config.toml
model = "multi-label image tagger"
dataset = "rendered landscapes of hills, water and sky"
train_examples = 145000
image_size = 32
crop_scale_min = 1
horizontal_flip = true
arch = "swin"
norm = "layernorm"
norm_position = "pre"
hidden_act = "swiglu"
mlp_ratio = 2.67
head_dim = 64
fused_qkv = true
bias = "all"
qk_norm = false
parallel_block = true
inner_norm = false
drop_path = 0.05
patch_size = [2, 2]
depths = [3, 6, 6]
widths = [64, 128, 256]
num_labels = 16
init = "trunc_normal_002"
residual_init = "none"
optimizer = "soap"
beta2 = 0.95
learning_rate = 0.002
beta1 = 0.9
shampoo_beta = 0.95
eps = 1e-08
precondition_frequency = 25
max_precond_dim = 1024
one_sided = false
adamw_lr_other_params = 0.0011
max_grad_norm = 5.0
max_steps = 15100
batch_size = 128
epochs = 13.3
lr_schedule = "linear"
final_lr_fraction = 0
warmup_steps = 750
weight_decay = 0.2
adamw_weight_decay_other_params = 0.01
Rows from block 2 of a small multi-label image tagger, named by matrix and row number. Rows with one number belong to one neuron. Each number is 500 + 25 x the weight over its row's rms, rounded and kept within 0 to 999. All counts start at 0. Numbers have three digits each.
After each neuron's rows are labels from the 100 images, of 14976, where the neuron reaches its largest size: "patch colour" is the nearest of a few named colours to the mean colour under the peak. Only what is clearly more common there than usual is listed. The data: rendered landscapes of hills, water and sky. In brackets: how many of the 100.
# gate: MLP gate (model.blocks.2.mlp.gate.weight, 160x64), inputs 0-63
# fc1: MLP up (model.blocks.2.mlp.fc1.weight, 160x64), inputs 0-63
# fc2: MLP down (model.blocks.2.mlp.fc2.weight, 64x160, transposed), outputs 0-63

gate.106:507491485519533521466479487482512517520504525533458489490535480475519441532493502496514500486483515494503455546479485530485507521503438505497508456495467474500516520517482470528445539513482471
fc1.106:525492500497524533470482494479507534520523511541465491497531488484506436538500504510500513497499514495511461538491490539456493519487429514511507452498459480502505517524493485520452532488477473
fc2.106:517499541454452473487507526507459479472485501497504515512516520583504518523462483532475516480509516516514521513520521470492486521509555496493496551487498515518489507496525526446481497481477500
patch colour: pink (26)

gate.135:495517517505571518530488527498507495497471480457538488464494475508491505497531527504463507430506523473490492478478483506448512526511495508503523513519492464484485511539497522534487450501544494
fc1.135:531518504493513454475529521521495521476528490538463464484514512532495517521461511517511541503497507533458498494506494494565478504495528523514501514452477545525527471475513487493487505445487470
fc2.135:450507495485503497512521497535507527550524504555520468535500483523486519437481552501528536492468486503522475531512477448525518492476494494492500522493508479501509488495504459476481514514450509
patch colour: grey (62); brown (36)

gate.123:499508530512490538446516516497547562509485497506519480477512508499536522528487500515466443480464479510530496478514560515503507471522452525507466494449489515506513504499526503478494479480518502
fc1.123:477498542471484527435511501494499509499477478508517466495532446472502494512482526497422474486518498481526527485509506546513489512527494516508509486499536498521525475507518517461462458497480527
fc2.123:522561513460495518531499519495489477541456497543483482528516518480537496511492559488507493507504470520511506469508460521496488512478484465497529500496538528508510495471496490486435469478463512
patch colour: pink (88)

gate.74:522504483506511525482528497472544512509494519476494486472454539473496480496504473491547488490464486502519541503502506503488518498502424465529501513518524505459456436513497493513531503493527461
fc1.74:509491446476510486478491502484538495439492497499489472441474550510503512520471477490479523495480480532482508509525529513469481463527478494483504466499514469506506475477457487504456510477469455
fc2.74:487531524531491517490458463516547496530504522520487515473490526571513493499494488494526498520492461523512461473527498479433516506484540473466538485530521486476501495523521533514500515495493480
patch colour: black (76)

gate.94:487515520526443521514525531533475535484489546501536551498535498510510468463550493483469496509521500509508485520498490491494430466499496512520481521486529475510473484506458503476529508505512529
fc1.94:459549503465493509546532527500493516507536458471507518511530458500437514526502513534511490503538532483511487526514469546452505488495516526491508481483489510522515448516515525498488486484498521
fc2.94:490533488482491515492505487498477541478466445460536471534476466526500493473542463501509488472507514523486515495473499499467510523459483482448484463528523503474490525493502501497475463530483550
patch colour: black (67)

gate.87:521535507491471495477538514500482530524472452494457496484485469512478473508495480518525490457497564520514489510505506511499528547481506523505487500476498520476534512410519524477490496510516487
fc1.87:538468494483481499507549527522466532464491460535524474547504535529491469501505517494460510553453460516495507519478474490501491534531505503489492501486496523481467484505490520547487484533482511
fc2.87:504501507496525515545462530527499473495482499511506497492464539492527474544541483487484503547496486493536493501461517485508479509531511486501504494524486479469508496506489476559492497475407519
patch colour: brown (44)

gate.3:493466531483494538530524540497478495479480533519510525481511557508493513491451522530447520461544511546511517480482514489480520492518495545509481492477468495527514533499514467542485509477492510
fc1.3:504457522493491525489515487486459519441489498548492531487511541492466493482469521493498549526551493504517525513463504472512485494508569518506479504508477481548527506479498467510472479495489493
fc2.3:515504532490561469455504479538544470456503460520505520499532522510510462512493526498478506492541454487530530482501504510477505532494484521524500513497515508497513446493495502499483524537465545
patch colour: black (66)

gate.61:496471542520490535467476516445478473518494503440491472511481495537546460465507475516495504503486494477518488492475508512442522512494479498454500473494489504466492484492469528476487471517521544
fc1.61:490509523487528490477492494483513444491495485480535491533491500540538482505519536467497521525494502483456495498479529502456501511530448502469514530479503490461470496498457522471473465490554468
fc2.61:484507495480519520487527504475491488519541492487554511523481475444495529533468530516496503557512520514530495542463502517516503510535498545456502481496487512477448511454495487510523485484515534
patch colour: pink (26)

gate.25:466532562470458511497495518466511494479487503450490490479511480542519517480483534514516514489530532528523514467508522487488488458482481521514500496444517497472453500494523499490528479451514523
fc1.25:470534496501532495518517497456489460505479456470489491506516516521517523508477520524493518481475557474498551484493489503471499454512491515517495470463484547469468473472481537516470488459527506
fc2.25:484498486479508514562537497471495520499522495523484484530526522486507477491507543513512537484496481543519522506485496486500532492504496556456537501467492547459445491481478482499520529459518521
patch colour: pink (44)

gate.0:452509531486509469497475477478519514507472491533547506481500497494486459487535472511456520498500493546510499492459498447493470488497515527479460476473476470550500538503538464494515482486527517
fc1.0:480502571493464476487467462490512521479521493526522515449496503504519463510553498513472514519484507553518516511486509460484498497511524507506474486482451488530497501513550464526509496483526531
fc2.0:498524536498467503506488508475534498495516487442433485539488492502463546494483519481557492478476500464463481507501492507493499524516481507504546511532499493486487450486442508509490499521470505
patch colour: black (100)

gate.59:499484490499497499476494520501450520514486502498529456488514497493527506451475512482469449518494514510529530483525462522506510508468526511455492456465490459472491470456483490554480488468500462
fc1.59:445450483474480512495478487501491520524484517475556466441496486513511490491497476504462472512477514525543489505516506519520520509503506508495484481442434485475483510473516509525485502465521479
fc2.59:476453501515529547543532534518521519555494500478547515490466508540536470532490493499503484502525496510489507530526515517504492484502483489532453516491473478495511534503511498504530474473562489
patch colour: white (100)

gate.24:489472522459508512468481478495465512533481457449519494479448474545477505516526521473505486502482456468514502514478499524526513529506469446512488511482468498497495491469467524530530461510489494
fc1.24:452506470490508495505510479533517513466509539526522509520499479460502479465511454515529475520515520513524467511535475451503548504495480528478495464536510531490497504527521472469464536539504516
fc2.24:502550564496502494479529503483472522491491492502508547500510481466429499463539520469505523475500481486515515524461525496468438490527525488498513513495502467483502500494533496514495456512481485
patch colour: white (57)

gate.64:493519551503510498482472483494482535539479497463514505525504482511481491524552472484504528540522492479496478484481515492527477471480487481498460447506463455531476480530493524529555503504502540
fc1.64:498494470506548516511545459479547505474505490465510502493478507492461466504541498514536492478498452463512533471496535512499500490510460519507470515473499493492462479487527491539492556473531483
fc2.64:484502513479474499509524501504467500503480484494480493533520465469497478525493495501522554438507531491469535505459462521509493471511472487524538521519482519514487518482492498443490502479464568
patch colour: black (99)

gate.82:486471513527483544515491520477526549498483519496527509472492466531506486477498481488487475498507513553467481473477526475518491452504501527445468549523481447497501542496469511505520476481492507
fc1.82:482527490530528531510550525513474514510500502488530479528451501473508509481504531544520474498492505454541508519508532516513563498484498516494477501519477477447480466484541521522503480544516508
fc2.82:493467496501549489473483497521491482488520452452487499522476432543520483496525481490503453499446523508480495502490522485514482512477457508481505472529517497489521555527484520463500472490506482
patch colour: white (61)

gate.33:491498442453524524522547449511457464521504479491496521492523521500485533540537489498506517525494509482521523478507498472497489488536506462494497526512523534500474438478492535514483499479530480
fc1.33:486515554525461485511502546506519528494476536497461507477484478491505485518472524533562497477532479498520477547502508496510507492481495489495524457487472480467552536501491469491552511502491521
fc2.33:513501460492516520500513523484498485509449513544445479482458520568510459488502482501452468500532514470501526511482472482544481507525453493472486529486489498495493470489492496510495533486489526
patch colour: pink (27)

gate.1:446485517527540509528471488508480513516479459490539480497515505523497504484497488476476468480507482525515457454507502491486566457509484510542479489517458516504508517541510485485533469531534490
fc1.1:530525519465476471489514472476529505485503535514481513497500514486494506524524503510538529524536518478471514521504482536476467547517513485471524519484523495487493491440498527483449529443456498
fc2.1:559496533488506507511501511528506447502466510541488486464528490476516489505479502509510571529514451535497507491517556524512489511497510558492473528496514486492483473491507501499472541518521490
patch colour: pink (62)

gate.151:479494507479557505502497480492540552523502469444493546522500455509490507456497533485495481528492484481516508516520507456516482489486475500502496483539497476540513492505499490564480541519471486
fc1.151:514507498466554502494489456514546531535511480486496534514480460509481511469510533495526487458511475505502532523533511465529492469514514491525516440483513491522499513505514519537499522523457458
fc2.151:529506486510531499478513472519489504505516481533474508489471482502461472423487484510484508442485525439511540531486514531489501484495503462523525474489491477516455470458478502483495517505486514
patch colour: brown (73)

gate.148:481461469485499460489497497553498516523479495518472528547478523493464467500508511470503492491515491468456517511455472476464495470476508505495494499526548479508497500512490459466453477457466505
fc1.148:521560527490542542515497502535483489514491471461493470511512479504530521509501499503479481514489481513474473464536534527520514479456469485484492513458502495456462482473471490510538536499483463
fc2.148:500512497505510488527511473527500518497551541491468537500473482524485560551500482478503514486472506500494488551506515461523482542521509484545544483497459538499496512498463535478507515531511488
patch colour: black (88)

gate.157:526520488482567480495469474494449510528528504474445511498485505494508464499522495499533495479539517500543522519488515491528492520527436521485497485519469453502519504552501500511507523511523498
fc1.157:539478495484520479496466491465454503510533509475462502484507498478495447515508492502523501496503515497546527521507491528539481538500423517491473498505493450532490530539524487509460519495487473
fc2.157:476527535479479486488500501496542456519492469543539474475484519512509539482482512523478512474513547514529489528469544479525509515494500529522527529538531527475507515527474473451526514497514512
patch colour: pink (42)

gate.43:490465462485492510498501488521503469534489527465523447466500505528528493553466445502441487467478491541502524495495527514477478504490494484504493533456478480505502539501461493503530512513506476
fc1.43:551558468519497501500538506498507536511481439516503542506479506470470507511492520505512477507473540466485488507494503481529447481462494496491501493523529537507494451524496464528482475488483522
fc2.43:489535521495499495499512476494481502498480505519526487481561487500466510471523508486517570511492453518507461468489544469485508473501505456460504469494470529475514500501499495472484543550476482
patch colour: yellow (56); green (28)

gate.73:475469473524493509519498514487537482547501485485500523537504500472525524542513462465508499498483493478499504484484531488514513446500533523488494503464463494510496430440507504490535508521546477
fc1.73:462502479513517506497499485515525521522485471506549542566491488453529528497517467509503493478450497502475512471486550501495509485478535518511504492495443542508521463454509511512519495501526489
fc2.73:534499530447476499524478488477523494463514523481529492497488483514467542529497464495499533520484499479456511497498494495480509503532573513490523554485521499530495514471490513528494439481478499
patch colour: black (97)

gate.113:488498548498467517538486522476500514495526487491437500496500508507472514494464488501503521494492511546528532467539488524449515527486540457500506503514538453480523535524498491468473499464486525
fc1.113:499512463503525487479508485494502473472477519503518491538490490489540463465512497506503493503570499476507514502476518443533480446523478552510495477487482522515461482484502504498525513561473471
fc2.113:486520496465507574514500482437462500501512480523513504532491497447546496490482449471511501472491510526459511485507541466514484500513538517502510539492470484471495497470498475516506515506523484
patch colour: brown (48)

gate.128:485473501513476491471498506444495502503508512510506530481478515503498487518479487485521474481507474499499516514486495442508515482471533532506425501492455534528536499522521477510438471497554520
fc1.128:522526500540523519531522484530497519456500533457490484499538468502498528482489486494499498496480536513579522491512523544536469518530485501524519507465486530484486479487458512499533511529517476
fc2.128:498447463493466503495485488497533506489513495470483487509490509530504512506519454501546527421473477508501490512437524461463497511517482501514499513514453505465513502502477490448506502467505487
patch colour: black (100)

gate.28:516500504494418505506488502494520473499500498515505504524516525525463489554464486501544468556507496500528508472489498561491492529496506505484514459476500520511538529495463506478527499475459509
fc1.28:486506491514563492487526489501484517504508513487503493486499474485543510453540512494463535446491506507472494530512503442513517473507484489507483543529508477486455457507543495523460494532529481
fc2.28:489500498517517480510521527470494511465549470468479485538476540502529512510513499489496510525516524507473497466543514527470567494507543494541511470463473502511556476496517492465509491470486515
patch colour: grey (64)

gate.140:496500476505500435530500503529488492501482502538476509520495469486474499517505488499523539494503532531531489519505473475546522540499471556485462474481566473520516489449500489496489480525483483
fc1.140:485528494460491535490503473538531481501499456530504488477550472527523513498521475506536508543533508534507511495486497483492514504492455497537474503551537536539469486470506494532498506494543480
fc2.140:495488530490513474546456521534524535470477458491552492501486496504464541497541505479473510502532504510502478455503497463467504511475492541540491457492480496525512520457485527480520499498511472
patch colour: black (56); brown (41)

gate.121:510458478482516496490505511488466421490509492505484550501487488507474466505475489469469494499512452493446502477483493463480529505500500487443457478494520504516523531502498468480468503530469491
fc1.121:510541516506537538516528495533515558517485466487521450504490508531518471540527516521524495524504488511505489511549498549512487471477519503524515532508498459490480508484501500521565520465498496
fc2.121:501481492489467477484515496497497516527486513471498486541538498525475497539523505489514498545475509479489502533510541470506461500519519505493513432483518475501470470524504590472522510506529488
patch colour: black (65); green (35)

gate.101:512535485491523548500476514487449534509480545481520504484478528515513445474523524526501497496465524489507514472474453460507500500508492523528483514475497519470520461438463490526495524509514496
fc1.101:530492528501475458513505491482525502509508457461510515485544469489495524493491465520477508491510482485492521554540541532528475522493480528495501518520526475471489566519547515509490504491464467
fc2.101:492543449506516488504481497530496481513511504441519503534501487510504493477443502506518506504495485528501493452515510468490506529531482467467505547497460517501524468465536541500479513522532547
patch colour: black (65)

gate.131:510508447518522490455515508470520560526502507515535459488521485523493484508497518514477469479472473503518485481487555517528490471487469480542482522479473474497510543542491467526503491535518507
fc1.131:489485468504515535531492528476528549500495478498561527485526483504497478521472467470476473496469499536474466488511503475485500473510469501529498545469461519504501556533484476496547511514494510
fc2.131:520497535515531474464507528530496509511506493502488477532477450514508534487480470451503482528493534475521497538468472526481510484506489517570565493529516524515524495514485517489534512513480514
patch colour: pink (44); white (36)

gate.63:513479497530461495511459517511465497549508471541484497478526512521504529497481449500467468494516509540498481503508539508499503498546495522510533486509458450543469522510493501487517545480497542
fc1.63:525509512466543481489525518508522497541480483500499496515499529466503499523521502462469492503496489487481487525493519475547432472485517523523485503508468478522518463536457477526561472496465511
fc2.63:503516497479513516496506509503497528480471507489507512500476501527551528501484490464510515515495512536490520437534484511493521585472473543518480521497471516501548477480469528499484490505557496
patch colour: grey (60)

gate.54:472479498492509580511528467499474486493496500480510521493472489500461498471507517508544530541498506502517530480497513460449506473462484497496470560510476491522501499497480456511464465487518521
fc1.54:505482498454498542540503489532488505498503513489521507451466516514477515486495547509477508456518542467501508478501510493430518481499512518476533526515502480481516533502507446536485490481530543
fc2.54:518524478475520471456453517511475507465509473490511497455548513489524482501529510496490457535554473484542491482490526492519492506497491491477470465504553509489562499499514479515496464515490498
patch colour: blue (55)

gate.71:495505525491489517437493490522506559509489571507503528538532495488501491482553497469480491520501474515519509538516513537490502541565476483495490471498521508503509498478487508500496519520493452
fc1.71:503534479462489494535512503559523495502542451492510477492507488467507484497492532506471452518451491510473554517490490505509488454476513550491500457500544507487520497518505506485479499480503545
fc2.71:500488538503482510491519472549498498537463507536499525516503484510474515480560498505501574502548482489493513499479496510487479520513503471458519468517454466497510516437498507519498495512525524
patch colour: green (27)

gate.8:512556511498530527489495490509464489525512520483508522533481528496506494499478508540485500504499493516532488449563533503475489477475521456514497525530493494498482521492496487449477508523510581
fc1.8:538448469478492488523494481470503521534503470533498490524504497515528447513433497483511528493490508527493497528500482507499497494455476550500540471459500529529476479467500517537534494495512505
fc2.8:496482510497486522491530481473508506503550529487550466492509468514547493486507551495547521502470478490477470533502451482468504483502498514514568483529512483474527509508520502459506485495540498
patch colour: grey (67)

gate.76:477498505494487477483496490513482494536512489525510472478489468525556489484516486493436488526541494510497517493517495537510474522505505509448530427492506453470509526473509503539500491451508524
fc1.76:475520481512474455503531509493476510512503489486512470508535475520514542482471483534459508503513531506517521507465502512517484536532510516498538436481527456471483499474507561504495480464539498
fc2.76:529449479517469503492495543497465456493518522505499537498470538502490508522465469507507498469498509506461475503457499471498554484471529495509462519487479458534468511533505470488478519527471490
patch colour: orange (100)